{"model": "image classifier", "dataset": "rendered scenes of toy objects such as cars, trees, mugs and chairs", "train_examples": 48750, "image_size": 32, "crop_scale_min": 0.8, "horizontal_flip": false, "color_jitter": 0.1, "targets": ["largest object"], "num_classes": 30, "arch": "vit", "norm": "layernorm", "norm_position": "pre", "hidden_act": "star_relu", "mlp_ratio": 3, "head_dim": 48, "fused_qkv": false, "bias": "none", "qk_norm": true, "parallel_block": false, "inner_norm": false, "drop_path": 0.05, "patch_size": [4, 4], "conv_stem": false, "layers": 12, "width": 256, "positions": "learned", "pooling": "mean", "label_smoothing": 0.05, "loss": "cross_entropy", "head_dropout": 0.1, "init": "torch_default", "residual_init": "zero_last", "optimizer": "adamw", "learning_rate": 0.00095, "beta1": 0.9, "beta2": 0.999, "eps": 1e-10, "max_grad_norm": 1.0, "l1_shrink": 0.003, "max_steps": 28500, "batch_size": 256, "epochs": 149.7, "lr_schedule": "wsd", "decay_fraction": 0.3, "final_lr_fraction": 0, "warmup_steps": 1420, "weight_decay": 0.0}
Rows from block 9, named by matrix and row number. Rows with one number belong to one neuron. Each number is 128 + 32 x the weight over its row's rms, rounded and kept within 0 to 255. All counts start at 0. Numbers have three digits each. After the name is the row's rms in percent of the matrix's.
# fc1: MLP up (model.blocks.9.mlp.fc1.weight, 768x256), inputs 0-85
# fc2: MLP down (model.blocks.9.mlp.fc2.weight, 256x768, transposed), outputs 0-85
fc1.295 097:174134167110132206143097103087150149057140101100159106171155211170159142159137129162124083134170129128127083126124162176122041122109128137070101110166048116119089146075133157105142148099157127118104078106007113108182132127120119144113126098122149129128124125
fc2.295 086:118079103183119127112158113073074117140113085146147146128154127114108174157105178123128081130194102119122150125146167084143118078143138122105151112190134180173157115108123172152161135168148092106124085107134175154115112175148177129120143118115047061136117144
fc1.296 113:159180129127130127128058154155165129128160132160128124112149198132077129132129124106141129116122132169087130131133145171115085092169187110123064124216092063078133187127135132127146105071156065178112105148112130109194124127084076118152162124136127109127114110
fc2.296 111:130131122140124129144170086118120150121152134116096076204126195103128143097130133143111110120132060177133132126127084177122191104071146126137150103184131133161165071126175159118131217128059126112132146126149164087117115132135064118112103083105140117123081123
fc1.297 105:104140179068201127137122125107135118137142100155102102079118109113094147121130123178122054099119094123129113107126154115124126132057112115151138108123161143134091180111128119091099163080118110121087089126145102088085096156127086135123128131154196127059127111
fc2.297 107:141150131119093132130121114156075145113158119153123128145083115123097124187097173131097180136128083141109119113131097115106094114167113144162129121139092126139107099230094128116084117080082090128179097118187137026125124136124127095133129133133176095120111117
fc1.298 114:180122130115187140161137142152133147105120111132118100143183162111138175139112163182129114130212125184085085115074068167099044146081168120123179128125089128081172132122106128090131131123131153087111072244095155194167134136087160141130176109144090096149120072
fc2.298 118:124087154133110180143179132106098138147145112119155143130142179115135129121099129114095070069147116141060085126137122120087078088177185158075151138136082119171174115160124197139134112128119126123115096078162110089187187121145127171117200105089169102122113190
fc1.299 110:130175150116169137155148124124127102126130128139076155115117130197134153038096079132158113187151131140134161109119100131156041114137137106147148133133144121128125144072125180122130136120120134232107109124111129206129203114078150122124142132150112137104126127
fc2.299 110:187137147100078119152094121144135184112081127112153161079130073215164082136101148121124136166085160117136054166150132073173130109106111104118138128122163163122130130102127122195162064130129154145183121147164153165119185158151182098194064082112139120104114117
fc1.300 102:110118125152129105164114146133156136161133077160122123124168127148036060119110113156184119134144138131055127118108126139115119130142144098135123116115169182088162107075118143155151053124106127100121171152117147180153120143065132128109129052121152106136148114
fc2.300 100:152113195128064123137137134090138179072075166076120132171116108088163102129150158123085119150083133089112076147069032104150099191119118135114141112105122151161145142163151127069110124116140159141140078131148126128122100138154104129098138083146153181133080132
fc1.301 089:133142112101176163121168109167235109141164116145130065200128137040119184108205127148090130121140089126131151107107125207162122058136171140140138106162100177110129135152166125135137143097125118171197123117090151158146127136094120102129136144124124129166125116
fc2.301 091:121141154124139119132129175057113075143113158119128191123125100094091135163133120098120130119151178130168133133130113167154128156071123107171161135152140104089137126057152085149131124128137119123150139127109131171054112131110116136076063115133088122137159136
fc1.302 091:125131180154147114082123077171129161131182094112132131178136140127204120131135102148098137115136179105122149085024117166182125101147123110064068172100132130136114154138133114062133116111200122187183133142106154154134115110113144160131127120144126128123094126
fc2.302 087:090149088134155127165139119115096109103128123131128125132177161125138157191208142187142127087098177063093138194129143187143182121108173084129127177130112178114136143081098069109125109112129130099149185158134126121093122056109098104135078111124120164141141134
fc1.303 100:142144116120163158129103140126142150083113155122117115104129189095126098154132148055125115121094099127117111113142086156096110095107083090121137091154140088101123152120182103120177098123065121110115139170161110131137144137134120121132086072051114160093135070
fc2.303 103:068108137190174071074175125127067144121066120089119153122102132133084128129094186142188143131156110090121204107124162146065154138167088135149105117109127129158172119148113123107129078178120127125163172131127120165146137157115156102195151173163077213141188099
fc1.304 111:177160138147130255109143157128084129120115146124128092131150200130133179094109126139163157183121141130132167114007146157100113127140134112117075112124138101126161131109127125070096149040177098178208080141126114147144105127121126109149156160121115111115164080
fc2.304 119:124127113174074126127124207137128146151139121102151186139067128136115140112132129075132193125126100105133129091119095124117106127180119103135248076109124127116146115098189129121107136127128149125174168034081055140113112136157122116138178124152155131123126121
fc1.305 089:216108181113141245124116145157100130108157105133133094177118167140122129124107135097114152127128096164089122098058106155129123145134078122102094165128105109142059229173088141045117165117153187127123104137149124105135064171135061116129122128128158147085128125
fc2.305 087:130123149120123059149090136177136138086159088126081120136063089109120118141128128155033116145148124171160115125141122146165156161140169129151085141167139114129130117122092138158057136132123116115165144127136133144113113185147120028081171192135154120137162147
fc1.306 097:092142125143139114123125127075163105134130084204090135114127141153127154070189128105121109155195062131083103156129153155129092132126154154128070118045119128123096157115138084138133060115146147144087164154059096206152086117137132135091145130099104132108132128
fc2.306 097:113122092134119149121105049142122120119133173106184133112143139138151109138159119070126188165119149116141132193145125118132152076103118143115123134161185130135112106102117153147127114128144103141131155092145158126130123207139101114140082148140134112128120123
fc1.307 104:154131192140128174119123154130101150070124112157103148087087152131198186143116133061219183072207094096130139121133104154125135144131113127174128122126139173113125166103191128090151181128162076203123090110151147133080111149088142119141117095093126075127106116
fc2.307 103:137069070073121128138134152143108092134123149101150031222080139136135156127128089129086181113172145057098154130079125078132129158146125154094184122151103130112098138139079188111134166165111172147162126146117150040138099098145136092105183187161128158139123118
fc1.308 099:126104190121119138125150130102189111116166067107163146154152107147133114059095126179125178135181118141119107113103089127140120153146143123128124169162180180122123118160138154120171102108122133094079062142079130182136128123101072112108130123129069119122089119
fc2.308 103:122085192134092159115123058108105156091156095096182228135158128129133096111157179134148042123097136114146127108147124106134129128165108030093120131104106086215107139134047096120155126139132042011143124128155157162134102095150067128165074130149144106144136148
fc1.309 102:228097164106137147157138129076131073078135142213127106147098147139176128136142125117127137117130134124124152136137143170129149125064136115179175108109110205056118108168154094089120166124054138100129085128146088158062119129061103117086088108135127158124136142
fc2.309 102:127068142086122158121105112083146135082078130228123115115154134124172143130089083130135134149134156098116181131092160135135111119082057138116138108183130190083108142079137150122075093110063116091086108155156128105093125161134122098122117135126095132128130116
fc1.310 107:124136192088148128126127108190120149144136080059144167115125129132162165074165157115166152137118132122116154109132149151145135103142103108120114104137156118126109160065192131050151106132136116183156167107138099120136158151129138095195041100130117117087036135
fc2.310 109:182136129138197116154160135114070168140065104140090083120119098168145141156093142175204100184121162123111084060148133162140143166106129149117059127167129085133156091132108136085155108099087087133142094139159129130140198090117126075130158108122149083100084187
fc1.311 099:181152148122150120122138192139166183148129146173127102182145120112135112078210147151126100138176143164052124132106118169131144119123133108142031132075133202145118114155160170119120063129100140173159107129092147170135121110045156161142141128126148133163096107
fc2.311 096:090126133151190096130177094107163128125118111080123149146112098115153094119171177121162075136078136136174112075207166096143117177128158100142168078105170128144113117094127130132142123212151099094107134093145123169167103106153129070111137128135131123044133148
fc1.312 111:111148096132070185093091092187114106110177111119134082110126119192092158132123136064140137146195100160123114076120031128125131135194130120114169116059129098129128160135062127091216130138129142132114061182140151136148107136145109084117111156157129072050084156
fc2.312 113:123147136118033155176093157056131139109166123164157188128105135148113112187096123106107128070102133112150123106148063090147165197119152094199127138127136071144100122128153125186101185130119129067122130015138137167097093130115177132048128117158141070126119129
fc1.313 106:100103136140148125134116184177147194085128108102106152124124158132150118149163144090120120066155140077083081093138093144130128127148128102093137139132091134089167118123120164104182163030109221128165142202095145181100157161036120163118183103102222127121125149
fc2.313 106:124082135179115144119131150155122155109051204084249153126154114158196135125139162120169186142115170102119210109073115141125099179129070104127106115106146149127089128153162124058143166100165183144175158063096119140107089129151155117181110175153141107132126134
fc1.314 114:220155127096171120130144140163186157091115120119167033121118182115130113154126144104135117093079110125119125151105093173068061136136127077067126138142127121075132135157148161129165146014144105089146134123136102122189157069132125116141147075055091163088125130
fc2.314 123:127082101127049154118128158128122124121077163163128137071146112135128130176118119123107179145135089081114136159133120071125100066134151245129111131122092145157166103158109171135132043115131160125168140142150119115161139128126139112168138137113153152138125095
fc1.315 096:122154187034184107130102182138126132100180135161127129166122119057090131078132125060121128132131080097103122132130130143118037135124163128152076211132131135103100181142058147136135114146105135180068102153081174131159133161134114120087148115116125156169099137
fc2.315 095:090129141131158125123111111120137184074094092110100123097087063122114112133110149099123127136140115155206122127178128129158202153130112141114119119141179124157127109101129127155122082199070117129126153121139065190132179147101121107122099156132080112095214163
fc1.316 097:108111173144123123148103133101149103155115133129174104100135170165108116156113077107128138156133086148112093173122155187116111158088129183158105108064110188147111130080125043126125128118177117061098136139135125147125143133091158161117103027064133158169129081
fc2.316 097:130141221184102118169121115128117167069071062113144178089118123200114124128127192164131148125100131084117107128098129112160130135147126112096083114165112222117114137120137135123128119176135102043174115158130179150046118128194144137201039075085183165163139075
fc1.317 099:095127169175111131137091135101115085140131158194119183067129119143130134122126130156123148170122124094057149133146148157135127079107113136156149118150127159128143143103139129095108066127122113189122163116095111119154168154053148101133085079113128128164131137
fc2.317 103:131130117074123105132175102160118162063119137123138043137158136082089134121122120139102116118115124101126229071117159130128122130143150116126133157107133134047212150148129127146154121117087137124184197144114075213127144102105091097155140135127117189148160117
fc1.318 102:167107082120105186176176099124112133174136154162166143135159139201085115128111120126195126091146127171121127100094065147125072141122173125103154174019125106190129187154084121106153125127155113106166079128152137142135106139097083074161099146159115173095127183
fc2.318 106:133112128108105127115172126181134123091130163078156131176128139121107051157142167091137109124123171174166160124119093081124167155126095107122131142101133133120129104129151130128151154130120156121152128065133140188113127164126125117149102129131165117128096115
fc1.319 104:131081110042129118123137167156128143091210107145132045126136185119170140114163070149092113123131119120069066126112153170180077133109162172115108143103084173096108183154075196137154091149087152114118122146067141144137133147136048121122141131117155160171137133
fc2.319 104:134126053177160172122121170080112045151117135178080091095142080070054173129091088173107111134140178166127128137175119145127200123115170223132095132160134129127177095155120130129116078130130123154113084122199130113120152128090117136082188156128061101175169125
fc1.320 107:151124100095132095121153141106207101138105120123122132092095127119098095098120164170133135159093097092114116132035156137151133134129127106176166115062091154097156158128125127139171060063151120124124131159075142255118127117104138061130105114107162145136132098
fc2.320 107:126138125150176090114137182159156135132082098096112169096088133145137075105129119132171126160130158119126136121170091142123127227121104110129095140087187132070088213079148061104122159145105086035113122070105088171143105134130134133109117134175111137124137169
fc1.321 102:132131118069191106140165182100150124146175162135134109143123132121121128152142122066182145106139117134138116129156125167153086134123134161186137144124081141117071186166138124128131118126107108130121113133012129156127111113089096062118074126138092130152106083
fc2.321 101:130147085097141118069108092114144126134131129107123128146121177059068131096166175088119099135134121151110110186112131190046162119099142155131161102108175163195166147124143104089209128124106129098138135151160116155126175136141065079139144121083126201128096117
fc1.322 101:129094141128129146179116149105109189123211121138126141113141144128091167072126116128232147113112150103097124125118088122124167140117128139115103169141116128153152169136142135122110120076114126155074091121183137129090128180136102094123162112135110128093119121
fc2.322 095:136146185128131143116170094126129097135107144142127130180162146126142140109145066094090142138161152219143160125063142116131135128131116062132104134092121140132132113118190088111137158118126126128155122137104124145139182122135224108092210144173090147166059150
fc1.323 106:206105102137137199133140135106108139126118093191136128117166123120134148147102102151177070127169130130132136127142152135137150104120225128132113147066073209109173129112098098138230127150127121139106114207127105196110161176092082126165115090054081110173125127
fc2.323 107:108071131168148143146112133093123135172103117147161093086126082134147213073063102167110120129152132121149137128130166142149125133141175164084138144169135150176103134140073183127127141233124108136096083136123143092111129116135079160167118231156099116174195141
fc1.324 100:136123119146128140128128157128132129127094109144115113130125152125138083130130144077128200130150122177077108149096172129113096106132090153139137078129108117120165126151122135112118087037141104188115135176143151121186135095122105095090129116079200181129154082
fc2.324 098:130113128123122160127179131120075111138099200131169081106153123176105150168089100184202090138011143080148188126125148089122090150085124185126098150132139210094115145130095108126116127117135163128142143096113129137086105148093149127160105155140126122129163101
fc1.325 107:080126138111145130111108147074133072120132097185074114106124123128147135063141115097123147103197117146131182146099168206115127108125121143141103111120173095143148127073095126110108165151103127146122151127129125183127110128107123119100118168145071175182133150
fc2.325 102:154121127121144133117114110167155097117084154124120131162159116119143102144199138120053159164113172140100068203140123132146156127129159124148137154128162134118086131221133109091155061119129131103146067134130174037123097128130119110107118097122132110166080073
fc1.326 099:131153071085190142128131150126150125150089137132133129139180236120147079151141109129098150132096066124118152129127149122157112104081114147159133095139147215089095142129140100123139081128061161074129124127113088134070130175112119124220096089134100251120179111
fc2.326 099:134137110133150255135080104074127115065122104124114146138153134092077184111122155128142118167121127078118103093127142106125156088107096154100099067131107158126142134129129130103126107127161092159123050168208138104111124163130031117162131151100086120080127144
fc1.327 115:109173148140144128113093127084185173178159118074216133127130126089117174110126099117125069191150109096097123123108095232056075132110125091050123117157124143065161137103130097127167128104161146120099105124058152153175134196127098171117078131105102122128126114
fc2.327 117:074166083121160100082184102149125127143142111135084156197119167149116156146158154100110127123144054140184169142094149123130107077107136079160171055160135205147204100113126119109154139133152112140195170162111133121108066135093123098126101172148128206130103088
fc1.328 103:152168128124116080147114119117174137142142131093119159128131091141098054153161156081146166128128133141098153145149127138129167076127095084147164255111182129130106169103119111122098103126082135126105089152069061183074148121128110129131072080108129125212099083
fc2.328 100:121125122161111116133132091130140157160059124155124130125179110128130142130129071192107079129190089192147128163155157120167083121108158168132062143155090136060157137110086127165129135128134126133148091131042126083181165165121167130139132150056144124155159104
fc1.329 098:150235104107151112172116075088162126160130104097120119120127131165107104109134097147122113126110070154064101121160141158194087093121137126147157107127128134066059197120163127125144065120127159124106126125059112143141141141099129080173152077083130085100104048
fc2.329 094:087140088131116180182126123138156132120156129110125141189104117086062166157097089134136125115069131096189120118141101127135113163091134157152163129091102085128157086176152128187094179099113067152142153075121128104149129130125097172076136121133163118112193128
fc1.330 091:150160104122117127168136107090156146062155111101078137177112150141190135120145138128121114141094053101109169107145151124148114103142140134137178115099132190108097155083156201110134149139077137123115115138088038204109149149122062089160172115120109142111162130
fc2.330 093:145207128109095102177089093114141144105127104153172153136108101128152138167127108172141161144119123119137114127207123138131139132133115139216066128156157112098115111163147127156123128101078065129155094086100145110140132159066128134155127109074198058133117098
fc1.331 108:135119147154128164190092133135130131111133107110111101133175231186088148175127105139106116052180053153058105156090055126143000096162140138113176133126045095142156161126135122086117134135125175125134093172121083129121190146128083144142148108158133102089116089
fc2.331 113:131162150134138157131168113134161092131092117078145147132185124085110161142146144155092092118202127160125109111177133118167134121166127126115087153196094073109161077111140112121128115190147066115127110087127132147178192111140084145069116138104116081135100145
fc1.332 094:131129083185170131141114131102128109170129126138096053089125156145048151100085101172133124052142122130082129185123172218150156101051162166099118121127131129139124145137122151121172136130092127198146046161132146108120173144126035090189155093101158127107144133
fc2.332 104:127125133141123109123152146109097141128092125123114138140114098156210133126148109125115118113151130141151129135125117121126134187139129157127122105110120111145099145106134132135135160228131120075127127070122120118220139120181147210128139157137130112122230200
fc1.333 083:159090102147141197127130116143120157161126122112131127130128199170079129155084138052120120082179076136097175137043039162141108103163129121103121125116123101149156130158074107130134098124179091118169140186099108147133128180096037130154091097135094127130145099
fc2.333 078:127146121132119087178108114125167131173102087144090161112140093188129073108128111144146095184124130171171095161196161133194216105092177155166126106190199158126189132069138111152107119203070119126132086120092135148114192207096126141131108106103121111131124098
fc1.334 100:076085115128155079116150122124137192171153101136134128105107121118169154089145120127147125202118089082086124124131181129164142112142100129061131149138130128116150160133128175129151097052066090138125152194107165163153098151104082137128114131086084147181141155
fc2.334 098:146135165115149122132127111175109152116071112037117120100115085123148115147152131157167130171168207060146112039121122068133137141187087144115119149129119043075149196119127080107110056147158081120132116140178120119187136092129132137153115145181100137079128169
fc1.335 087:129126107092115145128170114128156151144131146178103063149172155106125146130186140104142112062172167164142138128051163128162102126068143097079152143132116106135141142149123160118133179120103128138171058126071163114153056136136128144170132134145124070121052123
fc2.335 079:128128164176113073154131151122129158109128096166109162128127129142207139150204182102118110091130122127116050057155074131100128125174076104190091087111144124047131086151087125123137150142114173077157125143122180169123118135126139110132104077082123082118125130
fc1.336 107:183215113152128124199166147119162165129129161120153153128150185166111110134174101128198091083062119056127107120125144113120073129083147051125106133100132180075131124053194103111195130110150129095145129122093137150087138046108072136108121110174154128063128196
fc2.336 108:123145122124080161132168221027102096127119137118132098107093216188083111161129099053168106117162141076125135111143091114076117138147182112138182142078146121147186111135129110131133060136123075133129124077134118127136164089109075131115138127130160139116065148
fc1.337 111:133123165127128143185136158160118216059125080107144070137130164126172175120155126156120089108145127124101097125137037146130120110167088103169107135168101093103137131096158129126129145143067101129123075180122053144151138113130090131149093133136088097121165131
fc2.337 113:127105128099135144131160119124097143099117185191151056133172136190215131128138132174196091189097219138141164114124206100102105126093110091126090135113190112139129125089135125093205181109156156143109116160130132135094075107102196115130133149144115122133142083
fc1.338 051:136172186122131146124098129077155174140208126144158129161129100123077182122118098064176160112150082071115096103091128128121105081148119098139121129096061130113119162138176137058139119065146128145141039147093128129120090143126092132136126139132135094107138124
fc2.338 024:117071136113092136204133076123162137102068123105133153151131125111173092138115134135097128101128130128127140142145125093128125191128137188202084127128191133160095151132104186119095126143133132130172131126129128125154088130127126131129071116117156128131229131
fc1.339 097:120182129128122151117128118136187134076152162144132036142170141070074154136186130115087124096220106104117112143106133101167110123129117109098124191062111166129154130128140127126133129091078137138096110156101079138108112073146086175128125128127150101148073141
fc2.339 094:158076116110110112123148144170105128106137160098123130112120129201187197165124123148171160144142131095183139129130087158152161097127141129131164091126182128095080142143211174108132129181124143068130164103128073160169134151128091075133137119159083133120128150
fc1.340 113:199128095134109137121097144124122115082101178096113063120140175109117130135132127119112128128143126141096120136122064178069122103126160110143123130106126128135126140143128121101132148091123165120128101193156134173076081130121057117125094126121099122117057098
fc2.340 110:043147203159121116121091080093120128125144046159133136087101125146118149126050139128157127182115076125099156103203167178111161138129112106134094125165165107118083124039100118185092154117125071183116136116127132138128130151127144160122113097151115128136201165
fc1.341 106:163150103131201156123120149170153174151141124119120127078130145132150143116167106170118103147123092129007058126131114213148119070151162108053102124123179151061137241129129160033128148133122149092115114119055072128175143114122144151120128121082118122174072158
fc2.341 105:120128073155127108127131133112075149153145140202129121099140133137125123135127125148172081073159128124071138131147152136135125046164158122118123166164121169130160156130052123110142085134117115121171101170124131132092124119099124158160067157024115111187177075
fc1.342 098:124171124060113116100140100102114160108138147124129082143168180139090177125158120139130133129152139136119142111063108117127123127119089125100096112080117130157065166088125163080132139090141144145091137131144129153122103159117080078140122142186179142088152156
fc2.342 094:117086123092117112128123188129201124072163155137143096097141132095169142088146117098119149156155129051137121155153131149123163092163153144099139070126182150138096162135195199083147093093065186129095144177147125110138097087156044102102131095088153171133078159
fc1.343 096:131143142148140109110165134037171117145061107126126127111130134137159129113112148161085176147161083118117193128126180181121084113127106198129138111125125124101102116111126129125128111120123140100083134120121063154133121127109085089105036088096115139128153143
fc2.343 095:127142163161134191031103112084072128080111128121115114164154171093118146127114127110100125130138099135074136133108089155106090107155093166114108091089111153148116182133126126112131102128131107087153106131172094138126105125177131189205102097104056142135129098
fc1.344 108:127138239122107122159142132074132129070204084150142111142089153091118125096111123088108107123102104128075123148132126196147128093212144127110124128115135120127109129151118147107105128111151143184198076143115131123167096202131147150057069115119137053173143164
fc2.344 107:127147140078155125126114155169112142158173121158128056106082119104115094170131118126134169110126107137087037144141113091152142123144089123130120142134107116137077061234102107184109142115050125134101135146165177075105105091158173201068092083174178140149082094
fc1.345 096:137127125093136195116093141161091120148177072131173070160179168138041127106148089126138180126149115120073124163107144139124072150173139183131095119097126108127047245123065116136106110128139129158109132136102130119168022129122099099148085133137149144136145104
fc2.345 088:060131105081187133084156141166127136083151130149123060090125174109173180148132123170140162130122113109121191153163158065125082135137128134129131091128122167096066122133110186146022153094116151190127224100128090084135101098109150198070082140147112077171136113
fc1.346 105:128173126140097188137176166118140133096137128125115131115142138102124160147147117145119186065199111158099129168176026152139160065131146090132168134130108182165133156150188151101176087118130113176172014120157136104139158099085120072146116071092125135134056115
fc2.346 105:124069101081128140126104166062147073124172142065131114192152180071188127135202112123124126126133212116149148129130124123133092126178123125042177124127120091128109138100143177119116216137127136098063189129084116103156059157144111111077185168160081106124122125
fc1.347 103:202175095116105141106089145183118113107116110101102098090116151099131111142171132131117131150137126195125115148130134122129134099085093142135127122094175121080124132117147124030097185122071129127131099125150102174082126133140109172130121117149123104128071116
fc2.347 102:077070129208153106130170128120116124101125116174120109120119132138142145122131131125139126126158102122150211094123163125120124122128158109149150087134143152104135164074097149051135176138123127201140166200114142125056090188078129088163108142123154133085154145
fc1.348 092:128137177144133173180113109060112132086130173120144142147167128122126163069146128148098146161170080185128087111175088158108096134118101151165078118168162128115158140149218130086149123076015111120132109164133097192107131159043126124144143122043135095143128076
fc2.348 079:130101136127112132138130122117125187088127097105074148178115128099079137097120114149086076124121045134156150114171110102114139128121180150191128098121136128122159172150168158102087174158124125118137138060135093113072128132091062110131099117128160156171125123
fc1.349 103:127102080132197102156188171186154127168197107128126118103126126144161146120144127129195127105164151199136077106156174124197121091078082125132120145127110135096122121129152132125218132146116135199148121121057155168148157127132124162171129092074131102107103126
fc2.349 101:154141094142066187173093117116087138129031166114174143137153097130146132126135117166120135143094131133132123097123112137119133199075112176141123192103124126193149108088131070103127152132167120168091078105130099113063161137124142131083141126136125129131115126
fc1.350 103:167139127082179154111129187175124116080139125126190095118145120075092133126153114129114110130126131130131095101095067175164087163093120152139118102127116119072058173157132131122155124134146165132111126107131177134095082139146145132119134131142113129132087128
fc2.350 108:106094134143118165128213122082092124116117080180129128137137166070114114128102122151173051090152157125130146111134141096058108139143086161118093139137097102137173102117117167188116134113122116123134101079148121125168121123115141172080199181151123112171156157
fc1.351 094:177117139153121136116143094135104180119132201110172127139125142167117126145147130111189127120088105136142094069093119125076031134071116088090163135076117114081090174128079097118231162074142133132141156110101160153173179113113145142218123055130144120044088163
fc2.351 099:174118158078102131100136104060133184135099134058131130087107107107081148146042110130135086139152085102192179137128140109142100135165137150103132121137126100187150093136143075206108050126153073102176148040122112130154176160115130185130088146129068138132120119
fc1.352 093:128123142129120143137113176046154098119131146105174093159205168089128194152149070132126126140134177181071104102042122158089100137131119141125112083069066107113112130093165106092207142070157114106123086114069164144148130127126132154112172084120101092126086159
fc2.352 088:069080116128132130058139102126130067065081119102117140126136105146115168123110125161097172128150108117169154198133143148154197115135140149129215095128159176132115160142115131116146149159146155116128174105123122164156171148147192131140138155145053151171136125
fc1.353 094:077125114118173131118127146115142135135173113133089096123085131140102053128130125105106179105130133079083126112118105128132120114173113136089150170095093101171080246145104164104129116108131145160052084191124125136148094099106128087153146137196119166072143134
fc2.353 093:074118127127138194099177065102145162113108071105167132075114194137169122123150173116141135127126082113132145149150126045128090090170107110107084094148166159136127053137103155138125144140137054128131217122121127123135106160135126167104109129128118066143074118
fc1.354 098:161183113120139119124133155135152119131162088201129062142118131109093097136151113184128072178168120128117137133132070212152145127091133105145044190073129189087064154119128120065131154118111129126094122164000106162106113163101120131081117128134122113129139110
fc2.354 093:189129094121161123125170145172040116112102129125116085107126142142129102115148125153121086105112163181157145162154128114138122144082126124154107108120158145067091111127068150087132138124072155141204157101107115133128154105180131106123149134130177077116093135
fc1.355 089:168144131146136132130126174157126111136114119130071094078094125138078123129102130146160084131181145018119129082143155135120110133115083089135124136050132106071114166111143112135119129130100099151033135115129174149128130121096134161111106133129108087101140064
fc2.355 071:156106128029145165161163137146153127090132150108199136140131124100145089153129129108136080144131156153119129129171097094122118115195107161152127125140121093120120101136072177138161065114153112114169105139139155151166138173067119168104108122075149085131146120
fc1.356 111:113105162119135095116176198110168177075145156120125103133107113138166090121137122076143142061122176104142143172062125119123094141157115087130139132125163127126127157112093127116173079111171130123111129128119097131129079122106156045121056108135129092106099108
fc2.356 110:131121127153195091138119140152140175119141137123113089080134147082171209100164126155108124126160106124056147126128124146083089103128127114091114134115131153154149210096186153084123141101149093072058165158125086097127021119170093183086103129130077129128138117
fc1.357 105:177138132142126154128129132201132126122131124117083130116109196164120095144141147130110135094085085125124117171132117159206098126093146077139141141151125166077122155125141123073114118124125087129139110115130100128138152141088072101127084093136158122073137133
fc2.357 112:139127075166128124150115174126127088140134161126129130124140108052113141112125098147104122084124177134147120140151125158128150102107140157106168126138115126100169123140122140166085152118132161144140189087092131129128128176133091131083133135108129112176133149
fc1.358 116:191175119048159097127126157146113145121122132057193096123126137118125166177124067128139122164211077123122109152131102231089136120094123143161058129126142127093078255120164128110151123139151111122105121109132177115127092094085120113129078094129116151126126075
fc2.358 113:156138118114141127132210111129136054152098082140159128117142121121115142112131179128146091130136143211127137139158097133102100180108096157152144145135131080181126083065107151173205123123116105118132093127125116186140145136133157148081136147189093038095135191
fc1.359 089:154074149111156111144149110210155150123181181147111129126143137156130125139141060089167148126148114115128182127140111107150132111054125127098147173126080173125136128122151143118144121133131133179138092158118081166082174133124064125095055122172085141138119118
fc2.359 086:088090137113126141128097160179166126138166122195095127102097206172131124073128041168169053146136146128101114132119162086160127141139144117054132148154128095069103197107125126126114122159116129134064113125109131084146116075193144129141174156124129155165158141
fc1.360 091:129141141127130137152133128102116151077135036085095145155138147118130173142130152122150134152143052063132109135117118110117125112086109178162180117105167196128161129110118143092159116137112151146171140214129136117128161182046113116159129000118158162097130124
fc2.360 088:129112134087148111124182136128169132121118076132150142098125137065102158125134142129158147140171098119154169168111144105112106192118110131118115182133122156141080162131048133120081106150155131132120082127081146150136106159124154123148128172152096089207130121
fc1.361 090:119131134131158158112163128116131116134169138127111117158117152058146167074160171086183152127123111128109149063022153124126114084130132113119181124110036129126165147125200148076137166097167128218199079103124110126128107126127142145152161126143080088130127151
fc2.361 087:130127170133071113099109093086079108118143138181119124172142111188114152160113110105128117144136151134202143114105129129125160129045145103144135101063156114128128121047195106117182219137105131111129142118102128150125121160147183120089145097138118116116105161
fc1.362 108:113131149128156134079124111138153190099143133158165128117108142120110142093148155128158117141119122070129118127128202188159157109094092136121126120095114150155049255147071114138163093124127105187103126124107136155128060173132123135138068138114105188121128132
fc2.362 110:123116095136102138144129165255116092132127161087139147123143150138156123130088143154168203154117169117131126112110117109125127124114118123120114129132145168123166110121140141129111067135122195157126192124146106191069140156122111108128161119135132128130127146
fc1.363 107:117144092110143134106128137126153157145117072142080140124128225128110118116096155078097109105123033151038141130081172128090109115124102092085092128164140128131190131039130240147108132096123108139088117178142069194131137157116103130111131120125109116131131132
fc2.363 106:107144151230123210122128156094141126133115138116116147139121109153140072182141125107123061117091140126121082114126082096187119132150135129106132114066055081144135132125187069045161152175210129089126089122103133097163150128112143180119146121132128128055155181
fc1.364 098:132123149042182139182125137129147143124169110077144099167112168075062168127149126129187092126100083160130132089091119184121083131122126113128213117138136064122127134129132114129137163076135116082126131118113112128188072121120118139149116086151146119104166117
fc2.364 099:146125173221128161123090089106090077178120129110197147108123083113140129110087152170126107141174208173122128070109079147140127184122097155074106200132106113183127097073128105113127157139176143130049075127144137132104126118129152118101116132175116064161085145
fc1.365 122:133127125042177124128131179126177124114134149110129063101070228098156104148118096110127137158126130108117139141117146217141110107110135163173074116135144125113094161171195132132121131101137128136121131128129134085136109157080146056130128096133118162157132094
fc2.365 121:125128144087123143089095105150161072111132164129102098135153095066135141128137081092017148145180153139137124146074086117079100129108134153106142127099161100139199127108117156142112127111139136119065149162134125100157150118199128146057142131148128126194123155
fc1.366 079:155131128056080148139148114144165130101132125142077094130194203125155188127133117134132127127151089157131124138024175106188121107127158062130104104120108150147129130142128196098135137108150156124169103135072128130147092119128128130155152135145124113135069115
fc2.366 075:059136103129130104155177166134129143108124127210097110108132156167199128163145143129180119075123109077116132067137127119126118102113095139159111119093133163087136125126104126122120154155133193120139149123127135186062127145093132080166048139125127119051135126
fc1.367 106:134125169080133188150102110101128176099108109177147028128135121120126193125191123134129117135136138093087116125137126159150067126128126168063071118077120127090148143119116122096115079132098108115127134113131103181121096114119070083165120172189079127159123197
fc2.367 103:127147054144130129152127138116130121191168095121148128126149159128103107117122129122151141115136194118101152160111087117119108075179125124112158119125132137126205133119098130132141129151158165103143062186100125125126123110082083173121094136145123138156145151